From a checkpoint of a small masked spectrogram model.
Training: cautious_adamw at rate 0.0014, 10100 steps, batches of 384.
Data: trained on Morse code for random letters and digits, with fading, noise and interfering tones, 26041 training examples, 148.9 epochs.
Rows from block 4 of the encoder, named by matrix and row number. Rows with one number belong to one attention dimension. Each number is 128 + 32 x the weight over its row's rms, rounded and kept within 0 to 255. All counts start at 0. Numbers have three digits each. After the name is the row's rms in percent of the matrix's.
# v: attention query, key and value (stacked) (encoder.blocks.4.attn.qkv.weight, 576x192, the v third), inputs 0-191
# proj: attention output (encoder.blocks.4.attn.proj.weight, 192x192, transposed), outputs 0-191
v.17 107:128102157202125133109139122151133135141186100125113119120123089013050158133198129129125032139136144132170136155100133108131088111092069095114104127124145148139097127112145154184074202102106114118125111120184082120123129148127064124131095067176125132122124140120146141117155125078117153126142124072151138113156168129204127075162131155180127124120124158132126107138187143116110132145034146208100111135086164130105085090100195151116137154114108140099082108084125119188083165136092121151124148147110114081155155167112113148114117135131151183135119104134142200115077107103185109152
proj.17 098:131138110079111124153088123128167105121115116092156140106129118182207115149095099114126167110144157186117127094135126118101065168159201132108102096146142128066133101123154139094146068109122174146129111159074130127158147084163115144150128144118100106109125123110086104125149128131112143092094112194149135201112156145076162166075115110061109115120087109073134109129083152145130158106184159071144127144151107085139094142184042115150118119180120141152159135210115155046119089172133135110097199114130109196097124063152170113155123150123188087183124150133111061126175123138075140129
v.18 102:102153101087102123154142127122088146111100155095076126131168150177022171083109114109170165224141119181169104183178182121123111146139128136104084139146177108136171073157146131099115036127115103186098152107066105123137096149109151134145196154103109112174119092107134150135153164148172115151062135198043092140132094178133135154130134142183180107127122141179114127134145185096141100127131143107134130086117153151133085146086192113098188091128187136105138163122101068070152153133165147130169107094125101132110122123131109116131155143119148123121093119117157098143080139149117115092
proj.18 102:154133122247143101135104132155179162121168070103134133181117158107148093148151114130147116075104112095111179079110126123124100126131123158148142103121069143140097215106114131113106197148117169096220124124192143073097151171133115100105120104136092149108119169127077097125089155095134113106137131065140160074145155113159069139132109104145151150135185144107120110129107113140122142103112120141117135167072110098127153085133134145147102197128078135177073097123139168202085074164081126155086112158103187094151126134091127115082105117110141077116218101117130153081136119109152123178
v.19 131:150110186170185144114110126145149104160184117201220139159125143114181053116124064143122152047129115124091142095142097173105098153121156112183145087154071127160102241108144146140148142142107177107164130112146137171176142136139154105126082063148156126096120146147093069100105107086093134122152132091219134126133151095172123112104181109041088126118136086095137150133105042179135198147138105114121133142136105126105111100158073132150095139139134140134155096114154175170092110122141105144086127124120154143114118121114145127107088091132105091136114129132144091125173139117072136132
proj.19 124:114143074051066136133150151122101129100086141087064096049126112153117181143130191121130099143117121084149110120145113129148177138107117110049135143134168111058151019136130129178146103114144044139095132194134098154156115109087103186130156222107141122133128095132167185160165127152132131128179121126089121133122092190067153119136115141180122123121102140144125137122118214077121116147165151157134129101127127157130127130137109076089134084139143116090151153192135122104145129114128109082138092146181079145104133128160127137211144162160145195121117164132162148146119134148135150096
v.20 120:119105142137131099143153115117112128132096158120176106142129146180148053129104015123116158156115126087129105084141062109128144160148150131159152129127135103079150153149131077141190061120149161157135127173131241170129142140163244166120175144079128136147132120117084103108114136110125117140163138208108163145082096114133155188104188080106090142142128087120133128131093133154140115091205134109169133106148134134153158168157041109142143072128125112137104117160114141088162095093158107098123099161165126180062147081160117109092143115124089123097083136122117113099177127140112133148
proj.20 109:157119110094144145119109118127108126131115112127066124175135108096118207087184216139130169149136128122125155187107160134158152060097118141110122150104140127210110121132133126131087188149121106121098120058135097122143128162102093085133093094170146125119141124146154164148130118145122111159102157063106102062132114116134115049164122165157204128145156154175143118133160114114120115173078099184117108127117179138126074084084213127122123171080106129124136146051146104197134134097128120148140111106104129084119128245104087143120115103134105155061154131121115182176080145132159103106
v.21 126:097162145177134102134128152117110158115177154078101098119159093066051221123165164097111073126131157140155134159129208080155141087129041117091099136082181140129124077119109132142105171134126076122103103168149107094094098135121083150121116141160141133146088111115191122141157120157145132121155122087092130101152134154156125103144121180201138119123108167153098113085197183054107142189083126157124136117092114146133047118080205164073143099123129113098128113113146114170140159149110131112156108141128121097206130157106117126137162164154162183111115096149099159158094118136177116110
proj.21 125:149131110108124129117106114137137100121095086173148143173148149142213088144140045134143198128155085129117110101134089158088039145171183150187126101177102150084098174123137142094112111150127210156163114090075110132110130115151149115164107087126119135162128146117081131092109131097116137088054115201168138179125116081121122133104160104055117137123105147090144121161127099226137118064144117093120123135144135132135177120174099123172111190159130147158122123130127134064106067151138131171095143087095142151083114120160156154113098134095126108057178128144128076095168123107108136183
v.22 088:104113064082061135118148119134134161103064112117058115101149118167096198153117255136157126182137154082138128148109138113126135104155130121066087142127152143123149069114134148093094172103124073101106140110133059128124105116106052119165098144121137120113182127114187191169132137173119129120116122116056125151153092126107130094167063150165169110140119199136113098145124188075138048149128110164111122128069169109114192144112181138125131178115126108121118173126120103095136141126113133153136177132103118103124122151122144144171116143158165123151173131142131167073082106112188103133
proj.22 090:109144199184173126125115132129162128139196119131206141089129110100097088095092029083102110110150117165149144126076115110142165179155137130190125093149131155154149191119128121098123086091130166130134148163090181096086128135165123136133142108138127134125103184138082082110103134131143144101121124151158170158137168080154162199101123152079084114107123083122124099109165074172116157092081122070132132147162081105133142173123124151152110128123093139174108124088109097106128163145140131120164214139120139129166116038103160095033168134118122112221126105130070098126133130112090115148
v.23 099:135132135162170100110124087179106138151189119119106119135142068054058163139142162145124104163146157153166135173101194099139070084121072121117094149126137170192118146109122165168080150083121105110123117090168051093148112141083094110159111078200104128134106111114156121117158124091133106144156131075125114114160151136155141059173130133166180130132142170134132101147185117101139139171064128182089114142083139128114026130089185140130140140121133127121124130080123119188064178173114138157128132090125117066164131145089114142045140166126137170135126097122098141154105098092174103123
proj.23 094:116114105107126110169124180131172110107118141131157161068082122166165087141130078088122120108130112141092141084097068117130090174151156156118153081127115124014132102115125143084127077097144177150171129190099155116134134063155129169130116160088117124148121155111103126138129148156120163117120123219140127183153162112116138150071089113072089137099092107076131091120108143152135144065125139059136129123131096115121148124177067124151104130183124150132144112214143146063118057181127160133104200144119135169124135048150157101158119112109156095185153159129148114097168138101087164171
v.24 130:128163159133172133111128106165067119146214122155155099175165106063071158133079090171107175099103124178118114163111184152086078110104134132127115107144080153210094169099096180148129158112160124071134139048117088102167136139101149086132128071202155120132126119149148065065148113115120128143105150097163114105173133162127138097125141133085135133119162109149100135131119064095139217173104101130129113176099109128146019128125126172149136100100167115110183127112153103200104168183156132130144122115124154090144125111115138146101114128099101119159124108158091106174114123098100115083
proj.24 114:144141116100119068143110206103141135117087154076114137063062153182166111120148135101122105131121114107136132051125075091126139148154127150113151100127113147031140085114130136128143098135151129159156128226130133150080143094150119197096125149081093129153109128113116158179120160169123126135130095173127164156125133137111117134092110126102057130118070132093119134132121172136125095079138172078134139091130115167140228116155107105146119131144128169112084121171131156049135049146112142128114218112132082171155147086171090114205121147148163131189140154135163128081168122123132135161
v.25 110:099168083084080109157108141102151150108051130101078135080120152168138206124160241083136097130133125104114130136139146090155202098143102139101131146112176130112167045132134100062138137159130076128107117174105111115071085124113076160127132231089135152130141111116149168194109138207133124115112106143066139121121080124070115152163077154185165124135129169131106127112156216076101068153139139104131141117140111130119188157082176127097125121150123114135146143172130140092178103107120119128157132145106102115159122150135131096200141130153158127134157160141112144114104130156134138123
proj.25 095:117126176209168145091129047132106151133164082167178150200176133064087103162101052152114144140117099129141115175126138146130106137123120118203117123154115154208130233132109117119111145161116159127164140063113155124108139161117169062163126049155138129148123136155108113061118103057155120117114141130149129138136126066188120133124184143091126118134144149134141149116144042198151140121118096148133137143148140113126122141100165142143122152120139111165099122053115121162112200116127123164140092117111178089106107114098157141039132114100095115083106072143097108121125127115137124145
v.26 098:152127080070149173130131111134102115109073107202180125175125165171201108157104130165119187116128096100123144146143078153110106152094154150098107100157128132066093119127131142150151148160112167093127153087128122148139164050135151078126156067148097173132141094158070148104118096078107156111114110172205139143097125112094122141075118067039108131121099128108146130110023076170138179051175139122130117159147145147136199087186063102145106133101140126136132137123139132114094130139140149160121176135159179145107144105162171144085082106117096132170162152108116096102144131102123117156
proj.26 098:114160136143137122160152140118129134150151172127088144054102128144132122091109173110088034140143168123137099110143139097131198097117098081125122128096141106175146095122121123153188079131148059142144144137175136161149068127136114187123145170073114136116101099094165117216142119151143130122159135074123131133144121167107143157164127140171143119120089089133127149107131168054121143170084158115126136086136111123126096120091140113092165069121142102111118135142106169150150158128127128107150166135126118134212128089118031122169113131145139108255063122097144189136109124152098123066
v.27 094:139119161179084100135155163124150133150140160084135107107094105143122094080176115130141021139108152091128103105135096108155137138107145114148150154102143101107159097111106089165157113145158099177143120207150219198074076150165157193070137153077129122154145137108140132186101148108126128121159111180111154122121135146179158141145156178190099103148117128109106108107174219113116125121125130148169136086140137095161117114093088126134106133111143119060093063152111167132151097112082116099163117123073122142145139139167104139180124073165150082100062106103179203079136136170157125151
proj.27 090:131152095125138139126122101111087124113105097118114099224165137107098183144144104119166252108128124143151154215127157135097102093138143149152092115134110123215100146147122102133072156152128161106091138066052096103110145153112105098160139089190140122140128103148096132095147119098132129114092126103135118133105090093126094123115146154089142171139148164153137128126104084147134114149181112138109117131153155145122168132101180111140147147080135128198149157070127063165128159114144099175125089099120159121071116144117133123085138151069139160039193153118075053198097155101148106171
v.28 116:127154079168135097120137112158105182092169115115082090152143086065052186152143204118116070161109127092166152162121180092120084111114049138078091135104134163106109116091084153195116191123142095066102147122147090118118130113099073121158127076202129134168128072135140126110170106130127140125180138112132133086158130133123126082163133146180131127154110183153109101082160154071137159149093143165126123157062150158118057110123155146121115133088134102100148112096153114179097198152127137141147135143128128084152152149108133151057123172146156182137151107146091143102080105107191095117
proj.28 108:131157152090159092153113165104142101129105122135160168068095151167172109097150039092106131093155103162106126093131084107117111148166172161162132088139117144110128137114124118100104061114142170171206128152072118145127102081164142171118120120104100120122119159121115145142102143154140149106077111220171147200149129091123114143083130127053103104105069107092139137119131123150133146109093143056124157094174097101134185111128130128158132126157105154168134126140128135051135087175140147144113254095077119168157136055166099134151119106093128120202139122147103104115164146123081158170
v.29 101:105189172102125122176106153139117144123130111123215144062161118133114073097132013099089174075135130180138159140143123162106100116135151136170130132131116119204129167140128138073133030160133168134160086131020106132163077147098149159155168159109103171124119139125074090105153122161126105084044135145129108158147140178150133128090157099097135111147167142083154130114133130118157183173125113092115107127125068124142092093114212149122181096140181130159150157136117105138123146121110103109126121129166132136186128145097137132149148192101123092114123162128159131170146133150067139112
proj.29 094:121128030124099124117124132136092140114136134120089131204079114134197155160087204213177132153087096044139142101133103117124152108148091105090129132119110115069130104102105113193171199161121094119121155149194142139139143108138163136078117131120174131131158082116150183122137123142120119130191136113163123103122105117151098071120125137140147127122055168128126141139123163122110124116163154200126155125137191192116183111131070096123070143109110144063139096153161167169095091130131118122062076147129127121105128125198066142125114078154130168121151087127130111059121138087145132131
v.30 081:139082021049128148130140098128138168098070088173055147164136139200189135177079218168155163165095123063151123116121126145113128133099155148085090116156144154105140074117108096153136126137121115099123154095125067102173155076095096124126143134123114127107187123125098190153121130100099132131112094148115111195125079143047149144139103124096120100130141125151130130132071143119137120091137147112172128141122177098107208103170069109157112182104170127121160172132099099045146141139145123173148124117099176159076124109159143141162103088104149098161148144096118112098115109137148114158
proj.30 080:081161184203187141135161174101139136140206134084236136077116125079063102068152110097090098119118142151173142139100084094167218155134141123191113143128111152174162154125093103112127124123143107146123155137104131139088094123119117141107122124103153130138120161115104060139095131158126102147144098044151147105141135114173140188116126144121111103099111112159152143093163113123119156109093100098150140166162089120122157136133191148135131067098111138135092102094109122150163196104127131133178205139119104123183134073069074102090127142143109106207076126107106130176125126122083126114
v.31 105:110120091101100125155107155104187113115058138119100140110089145214206156099141221092178112080143123112092153072137146145143178136166148141098140146100153117091145073117142101056175148159114097141122126191111137100085116107158094161110087195072134145089147139100147176208097155164106089108119114092087139138133089092061098126120083170128139108122110134122128126147110171105136068112162135105134165103140093100138203131152097098099103162183094109131155134150123146080168054129111130142088135130100127138147104129154137095212126095127156106096175129127169137093153163139152163138
proj.31 093:091124172167128169118159096155110145157158085154167091150175100085054137124096093140140164155114099134148129153142136160142156137106109118171091157126134138227123175134124129170117135143131120114106148101103139132115133158089177086181156106142161149149144116168113094079116110082134122157123131092129136112122111122168138129148167136134145114132177138175139126104148073130116136107112087172130087133137140151115129158106171148121134123082145103136144115053111067160145218069140098120165000143130162080088128126095172134063155122102071180000100080125103113169117137154132119135
v.32 076:129092152073146196106145093087067132170133158092149176120150138082102097109063032155117133175112111127128127111126159131125125173122130112191138152128117089085154177155161117143117116126174154069163093111070216121169121101125182149129104150130128119151163102146138112095165115111100130164063139168121131105117146144218184136150153091105128134089111132083122135189127102183149167135139093102139066073122134144129139126103172171056153070125160116188110152150075103145134157116149106095173159161102125129108112137150169163080165115100100132158066129101197117136109112134104149099
proj.32 079:169146077121113103111095105089161119132159164133066133097066123080174148092161124148129147117124151165113113105097033161107187147127177112110123149151106131135144054121133128162134141128155092146062084171173099105115124106159126116149119159174132106107146137124153182150167147183137113147154131121137116142121191154125165133205077103171160166135081127104125109155094143054129116158135121104147153197137157134134082161135115111138123109152068129128093127146179148130149064163146109131089124141155090063166152160157097114171123143164150127000204143138083089135153133138155137127
v.33 104:155133186100086061138143148153200130121101137111087087081145098194109061172184169115168082135103138139143115132142087091134135123148170154099142165106141137159147110090095161124171127113166079154074104199175069158094105181097069176135150132066148111112145152077154114176122189112135106148114143142091148164167086156128054126174142131149145122157167127134104146079135183071157081097145111144121166121139106146160111104169099109149136100161123137102116175119143164092138101117068148149103117088153032203134129144124089074147105164138110143103092131169135142100122121133121101146
proj.33 110:095099164121190131141151151152109169140141114145183157171130119147081159110111138113103082109128116103130138149116190128154115134129106139158109089149160161096123172112118134168083098090146114085181172127091170132160176081101109119127161106129127129114118136137103150121112108163096154153124117137150128146133132106122173133086108150064102112107119087142127102111150115154138179082079159096121124089130140144130165105149120177122145159090168146132167135112080065114134186160106166129174255113095142142122122078103165087087140121096143118255131086141126124138126102124109127132
v.34 080:118172144126174136101105155148119139166234172157179106067102096109114122056153089152137152100129122143117177185153137149099121132143104121114098168197106144123134100158121135105139135141157079136144074143105158129082098165153137149114190150125067156153160160104164107110120115145126104045119136157168144142130153155124107153088154090130116094114127131135087166123118110116137191153074096132129158131135051115110093092074174095138134076075177093123068147116164159111121139143103098176155107094187116110168138091108132156205146174134101086106119111120137140122133083159072155022
proj.34 080:107142057164083136169135168196149162099044106066141122143106148154116205139093184132140109147139130098150096089183108138153131093119082118105180129124165118074094155120142105070090162149099146102108157113141077157107165089132127100113154096108124120144110110109115151161095159104121096138134111091147127126104087073105182133106119117158114097136164176151146145114111184180110096097180160096102113160175153068107222128175087147113122076062096122141127091146114153107122109110128076119173180148105173159100092107150171071097091104081175151176164151147147125133154166133089136173
v.35 074:177147111130058094123086120118173144089062100089069092102126131162082143166153163117141111152110112120135093100079139112161153090124105112144182151032133129182119131096155119133140110098104096206102099145177069094128102148092107150140139152115191099138070165102115125157118168110144155161103099075069137148146055119153088115202106153165153161133183145135144121143131150085118024152132091151123138171082126148129135161141166153106170125208082125127169177140083127195140103116134167109095137138151088129124139133148117125182113122087161160156123098142093151161112115136150119176
proj.35 077:139065120084162109143096120121125124121159155175221118205128136127141124140121091115115099150123128141097108159125177093146060218151145112103121104128122144111152178099142165137173103110122127124137149138089186066191136124144182142134157068145102126099149159156068105128128104150101155135110129200164129175151139137108156127099132142079115135106096130115090116146157058161127154149086106115126150118112140113116070115153092134144101168149200131100200109093142102082102183215123142145090094106131082104098148061112159151103120129151181064156085044148123139096069130113120144111
v.36 089:120169196174128111157112128166135125134238133150221119101137125071119067092181113134108148045143117206101156164171134171155141141132182131164092127152116123132136138127110120097081105127117136145133128108118119124144155135159134083114151130153112139096110165138127082123146122198139135111170125079191116147122129173063114153081108081073138109115109111125124140112138066114116204156119119137115134146179083140136053100162118147144108122095157160095109102080178132127120147131122124121069089131210126143176145071101100114141086136057126146125117099137108093155146154146047105083
proj.36 097:138119113121144130138147166162144117122057121120069077108155154167176176161113142161144097152121156084136099094149121109161144110108057120080164117113140110134114116133125145103122162130121156064162136089164144125144123127151063139089116136103131154152122096143143095147105140054161123108097115114131126076129136146128144106112170113139120102139109174120120153107106212161130073139161186113107083159070130075130204145193122067114150101085143136097144115180104161131106159058133090093133208157134185174115116182172125126167154138149112125246113159148176131106127090115201151076
v.37 100:122102201098144144121160135161114126146169222105131131130181113156094118131145103152129121168110161134163106163163106113136088180130135128143128174169143113125165136159110120084123080090177141164110120187105167132122128163131177127081152145068087092144173149126190091118129169122145107145099121219081172123138140168170103152081167079138110107113148140122088152135149144123149123116076101103133144033143103143152084087092119155108133082102152137113067105152124156044163142107107101131133104093149085163124142117139095141149159126147111099135000151095174146092086093115103104089
proj.37 107:125124134136135134124129141142139160140146115074125157120065120103118178094113163134108111120138168132139142108100158111127119125124102145165117115142166144102114090141122118130054154076112063102103118107173109127102188050132093082116134129141145117116130158101142185189092119148084121132133113095126111118127123076120234151135083110070099100121137107168139117140126123105149130062125164096123140159151132132141105129192149173133134126094120140129125123129115116120160119163089139124179255134097122130130119147079167052111144129075158102255201127134116118167142137162117101151
v.38 093:085098126129181139115161128141109137126180220116064141144139101093151176155116156172117145155101159090172170186159144106096052173149077102071132148131106137032175125127104125173166185116175068029144193147114152129090144178129114134125121136134104171095175074135171132126153139137141122121178131143126171049154140115132145139094132135143129147104104109138092154115106126166165146149097172153156178150143133130145110130150157088161044111089125119091106077103125124092164115136126091163140093110108109135107103070167157138099128103132168145119147139116118087112119086084140146054
proj.38 096:108152187104102134146156157147167137118059107123138156131086139186042106088161197089131094109149107153169123103110096130103128129125144147152145156152153140092115126117128089099088120117151067154113081158109052211113127083106111124158116143108141113142121138098122222192087097134118141158103122128131126161139076062133152149086107088106118133112162083153161095146136138153188145036101107073134137089202113152130170154121131132140134146095097148146109124119115089117153108095105175175169220103125113116096110108114126087133149142082123128186140157114133134214148141158073129169
v.39 079:098154103122147132098113137128143133145134173143088146125089161141213184199116188106087154090100149074114154112161202093087065166167120119064095115137098111083118125115130081121169176156165119033112150165106091100092142153140094134141085136143134167129188097143131172148107106144120115110203104075128145070145157073087127153078079151084149140131130083117118122125139122162140185163106136135138185142142115137151114140158138078135064143111118083106169072149135141103167104134112067147105099146096168160131096095129192143132128138094181108124217140102121121162154123107155149136
proj.39 081:144133161133165162125178110160170097109085109132175146113186093173059114082175195097121096108147111148158068110102097165105146132125147124183115176168139155121119142141126082102108103133137115164079120131132080225115123111094087106157072131128117123147132145098175170132089108131102119142113135124121117099144102102175146122118161101172074128093135117164148100114156130179165116052124078104160115107216138124159165138144116083155095142081131132123105139124087103109129138031152151150179138070116100146061097095131097147098137109115078181085043167122158134170143101150078133154
v.40 094:156133123143098157174111162120139128139133114134173124167113143104093090111206145081140158067151141186129109159127108122170194055154166146109139076107175088097120119130154139051053109085074145193111138090133102131172156121151089066125173137160128118134086189096081120134117112157165146131141103086140109150093131124139117138140119129106129117115136118158174127112135128119088038137148151137122150125155146164128131149146081132110106110150079181155176156097173171102090158127157139133064141126167082177116165100088039075149124135081134175132153108154087113198157124107062096161
proj.40 105:127088123126131171127115106146115119130123138161102114107176143134191121140095158169113067092136121117157144139133191106136105122116081129100147107133124081117133121147143180136156153085089129104190127058212184102210111150146098120115148153093101149137104099190122102125135116067168129107125152094105147110101165172117126131132146136140120131092122140115120136156094126147120092160092168193119086091052140109120078098119097115097132163120152130109150157157120188119042158108124132092113140154149184137123154192130103149124133114166121101255108166126171174079113111095169103086
v.41 097:106104116097131134049139086123111144102133145115076157094114089175137162153065117183137118225085138087170125107114138117079054179106106123152155184152107174177122145113113147181191153154203118074128105166168127130129079134124151176150055135083115110143197114177191145129136158073105113160095148157078142112160114147177137099130141149146121135131129140104081140125137143132153194124128089132116113100118132073124138115106161147112149117117156092108089100172089100142147099121142110144184145156084143095103097150178197183086126122183124089115072130119148158089081112106169127127
proj.41 110:125166152109138107127123139109132154147163131108148155108060124116111152067165125077119156159113146125117120134091065152125162150148171129159114169121136173119143105099100110123075076143157091162049132175066113145059149078117149110132125098140140096106163162068147168137137136238077132153151106141141121182148131083109157156138095135080125148133121090146110123109148112108115178078120100053146173162196092118131128140156148162141103103134093111147090111113143098111204085179126116169140163112110074115128123071129165098127138135115145146000173104130082094175125126150092118159
v.42 097:118166112140178149091113073119088119138144108127098111135118104027111151097108133182138157071134123135105133130122202135137147115156088081152147151138101131148132160116168142179092166155091093084134116069168169118131121161113090080105110121173120166138073118088124127078143113134143127144179144014156096110106115063128150124178137159126166164108091114126175147156125096163118149171094146164114130173123156133102152144079188086146104146200157113169167122096141090196079127155171127129141140124132120054135130090116132158097161096071140165137196108131071115185163157110148147084
proj.42 098:128143041106058116159097134141155102091072127137089134104109127211115090180123096103158118170100105146116117113168095144106095166150117123106166140122102083122147120129134157080198147163131161151115134203109077104149071165145175193159156139115113139124133122145090136127175136083177151113109141193112136151145148190122084116128129109209160120121118168078111137167136147134111080159136105138109131138097120120126131133082068118118132121179127094100145169152161161125094111120157097136085019155158140103113133136144173163178123166196149114026088107144158161136099108080132132126
v.43 073:156142169190123148146125098126134112128192116137163101134114102095044029076191121143137103130119143200135102160124108134175211049125117138136122150089167108171147093135187126085111096074084121243107092101172145151173140129127148093121170108120162108142118167073130103104110116139129138126128113091137129199112115162163153166143097125131131100136135093163138140116126154114080086119127123169125172124152147155104063136134084147133120064147107166145139155129152138124119151120132150150111137111158078197156162095127036101141101099084114145142097098138103160142136114150068075116
proj.43 080:118118094125121155126095104137122142144109132153082118119119128131226174128104142200098118121120124104109142143138208085133086123133102126123141113109142106120121103143141145115138146112109124095138144071161135061193123129149098108123145132130122141115142094169090083162124121058143134102128135097153138106098164162109164101112133152149120111137115190139129138141110148152128064190115153143110077145055107084110114102123142117073127106093164133110174102144100161142074159148116100071084180139151184152080118195105168153119143148141190081255118138117160214104121095116206124073
v.44 118:109179087136180160134099112121098136138175157127169157137135124080140169098057153133089206100148130150108178151139216154114096133104119108082073100148128122142113143130146110122091157129120134036148118081089131071156151130138144063149107126192106169119159095189116145129134085164140130134155135063165131088140144106083153127081102118077164127097107137145121124166114053123132218192124121131124120172139116093109067147122135151132110119082164113149165124100119091160135155145167112136126136138136180078150109094118180139086127122109141129154208094107084043169132116130100149071
proj.44 114:171150117140075107127144166132167108121076124149065108086130143123156069116196122135160128106133125123134101097142020138125143151140132104127161168117099112140136103121140115082171127163147136192102100160185124173079095170154136169120101158096139125146135123093122117124135154080164117114133137109113155109116133137120110114141176116199090155147098156078122124123114187161135071139171127130140123169143099127131168138150120057121107126169106120111088123168157197146123060084146091106089054157129121120136097155178057148208124120184115145000100176117156143102174113149162144137
v.45 079:165117058138172143152127100114103114152103109109127121145117129116113195119105172113136143107143125123129147163102138149177170065110068113138122087123210150140094142189137152109044108076057130208149123095070120133156134103108113051123164106142083137180105163139098133125138067114166160087107096116161143132097151129112140093123136160155129096123128151172194132141157064146123030173109173092084124125098149143091166118089151122145172129106105157174155097092136112118113187177139171106136141077147152041113166142122130118147191152138137161161164099115157109175136115165145119112
proj.45 093:140092121120054159120110148116141104126124130116096124141146165094182090162105104168162142110120128108123123119174161097101109107168103137089157115110091090088104143137166138107217177128078140107144139120206129107155119172151175154098124167076131149118120106158113099115130125044155125090108127124112144143098101149129092158154142122132158122123166172111172161165121125152117122167167106199095142152112117107121067101093116128109127100140145135117131154205142193146093121138116077101054000183145123130181149157108132114172092130172148060046155143107147185100136155109136121145
v.46 088:139150066121133112135119072122105139150152115166128107125178089077076173091154195181173212081158133152145149193107128177159183072166130180122121113121185141147122081140150148088091134122053095100094154091124094106186145116131062073150146100176136141128092147125125129121144124185117134148106141065153109164123085135117115089182118183150115136145091159165169147123117087116121058169135138111106103175129134128111106097118184123118118115121138141144176132045185103140088159171156147117154129090171128066140131109083083112124139145143115161156163120155056123138116112106124085082
proj.46 089:136138116140118125153089150120151117136106139172112132081113153155158057144122087112143050112139112104121132094163133083117083145158107160097146112129118080070136127131142144131188127149085152112190131152120164108088076163113167177142158149056105150101111124137057066144142137080181120096136129151090148165127149180089080151112142149094143125126095144093132156141089174131099141141098203164125124111051131138114114105068039129090129123189154116146117158186157191105086128165106120134087165150114166165134144174117142132159117110194144080247145155134154173112122104091140110132
v.47 090:108128145188146099075140064127112171145156091145087095157098098079100100113183161159158149108149144139159129129106111098128151094148100101172153129117156131148153154123142164130099141132069070137106142089191191169158156183140093083125122123156148127170069148114112106089142149124097099142166146064170126152070118082173105111200128138184085148138073099140159150120112105136096055107150161151109132173106143141127223168123158113137131114141097126151157159089183107184098099104148131096139110146158091100104130055084066094072115110140096158108158136134081162168144126127202092134
proj.47 095:104136100059088139157068178149135107110087153115135120112158125193108147205102127111108086172129097159139109137144205090147074143133134165089127097110146105066148142126160145095154155136116133102143127142038121060122094165117165152139187141106100116135126097160110133165120103116200135119056152208110150145121144170050135107052117136163169122118157143116133135167138136130114119149081149164118096091067129121126123098068080150106109127134160117139153177178164135100078135178130121107115097113114150154128133171155207180136135163168173061166120118125147188105121114100095123111
v.48 101:139139178127087091152141183174177105128119131105102081089123105203107085139183148097177065159143124142122119140160048104135119144174147163125156145115126132125146071095094172132162085125137099202089122169132105159133121174099111155153164142066093093130122162074101114151136185114165099125115157176101132173114126156100094106150142151171102125176159150129120127075136194073139054114110145125136148092119106140168123087137117101163128139162117147081101150124182172074122099108087162102103110081157054123159118167103091100171128173168100127089048123154138166064107118152140104122
proj.48 110:085104178119166128134149146152114163136145098118164134183120128138067147146065144132122088125127099116133160117116228112150105114114088142147112082133163124120114178108123137164055131132125132074178138123083163109131171094099142110101180115111124131100118144119126132128077114162122132126125118163146099151157082092140122135066110148045128104124128099164141152113127133134150176094092174139130129079116136131109165115107127197107151140103151146137171134109101062137138184166100164143178191121090144162109126095092160067076143109089134129255148075141128122145100124129088106160
v.49 098:115104132107098148079133091082120161122035113134104187149099165185194139186089088144101103180082118054138083063092122100094112126074113106192155162110157117134110129149125096136150095165165165122119117158132131122097100087123155191152095153086158117151185123156168161131136101075121156158132099156114132133107127122185136123116140108116098133140148123076130123110135139140113162076140088112152090094116139083137194114108149156079155156119131106161127082198075132142186090094150108088182154168039162163082143200162135140119142115148152115115121176094163159146124121122175139171
proj.49 098:136148120146169136117143060075133115132173150108144159145124101085169169080152118109111202182126173144127102180083082139123141111141210123142095166150112148162141126140109129112124128133134135154053132102109105144117143129141129078152082097196148116135177127094178180106163108186087113142152106121140130113138150103152152132178109140129141125153128120162122104133166076107147153138122065111157152146205140130169051150128149148181096112145112110134090124123171110097138116121142132171114075100132065070156143126150117154102127124117140142000106136123061119123142157144101149107
v.50 093:099103166155178114196178153168099108140139149154161088169174098092101050120217145127146129087151103141134153188198062123164167126180157189142083100149148069040153111108104156095097105153080123117107163107065193154150158134126144100142167091121122119112076084097078087074156105198154118128108146161148130121101139171090165139123148103111116126155086118153146167098109113172129114150135168126149105103149126166147097099131109102154095140109136160125108097105208157072121130168144125104132116103150103123156134114084058080096146129137099135136112135167111127120134123112069137080
proj.50 099:127141112108104126156115123147117140132081121136079133108133151193095121155098143132149089086148098116130159103154164113124135074106071167121120087105147094148125139139139123170102149144100125083215123116137100108147101116095083147123170186108125131109103111118114152141129109092185121109093150121101121125122101147141069095113124132110146125122119164127150158148110171112123114146122191176113123112065143154133168124072138134118171151152130131157125150122135146127114125117128172124129211156112180168142143202124103095136130122127082138255174140127143156116127116087130130134
v.51 085:112155126136143070079100160155135136127175141134191137066075161187198142125054127104090124141114119108104157095148162144093039209131108112145145140142057159147134175111070136173183138165203123102147095159124149134077087169140127172176088135120087164112160100135158129162115176081117104120156159141155146105156141127085112111098157110123120145114100107112065095141140114119153248114109114125145120142111065082161105135126114130144131170123165124079071133138114140126151083117124095129151134139144175092149090140144201166138117157180130059098106120120148135112162111142158137120
proj.51 095:134130152135134123118169171145114149120107121078145090166147129141071169123155121078150164153131128139117079112120103164154180115138123122137138157131137190128136129114084085079065102182156148146066151175061148186069140105124132137099116088146164110153147160087185145102093168203110109157113110157136113124157075096139144160106133122122116139156151106156118112073150157145121158084152108095148153118175129128125207136157162129151127103087111123135135086095124057136211125096129134146169093101124093154121069031138133105114140124101116194012123097141125045123134134143077145168
v.52 100:119153120104059089174079191135166122126117053140195134132090164170185109173116121070112118070146100157084132086143151185113101146123187155119145088144082104188097131126126097161133102163129160112132121114094042092141131092118095154153134108143144134081147147116082146131108131113092133094141129077176079183141135113036093127094080151109139131162157136105129091106118162103111214136175130116138120145145059097140068146176087118137150176127124134115163158111128152141116107129096136120117126164131179145143111131096165139182102160075148082116180119165112114151176156160082132196
proj.52 103:154118121152172112128161115130108110133138112142138088158190114121118110129115111138142125122137123079133120136160131136165163125126098092110114139108101147194136172131084148154128129173174188126167148086117199140114116171132112167096109108120157127134161104159128019059137145115135101121141137077158151080150138145183058091113201145178115120155087181117097139043143152146123125163144136171144096120114152123135200123131150070120133114138113133120144113103101120124149166049145110131108030115119154149091101084155075182100121107147080207066028128142139087079099120107145132112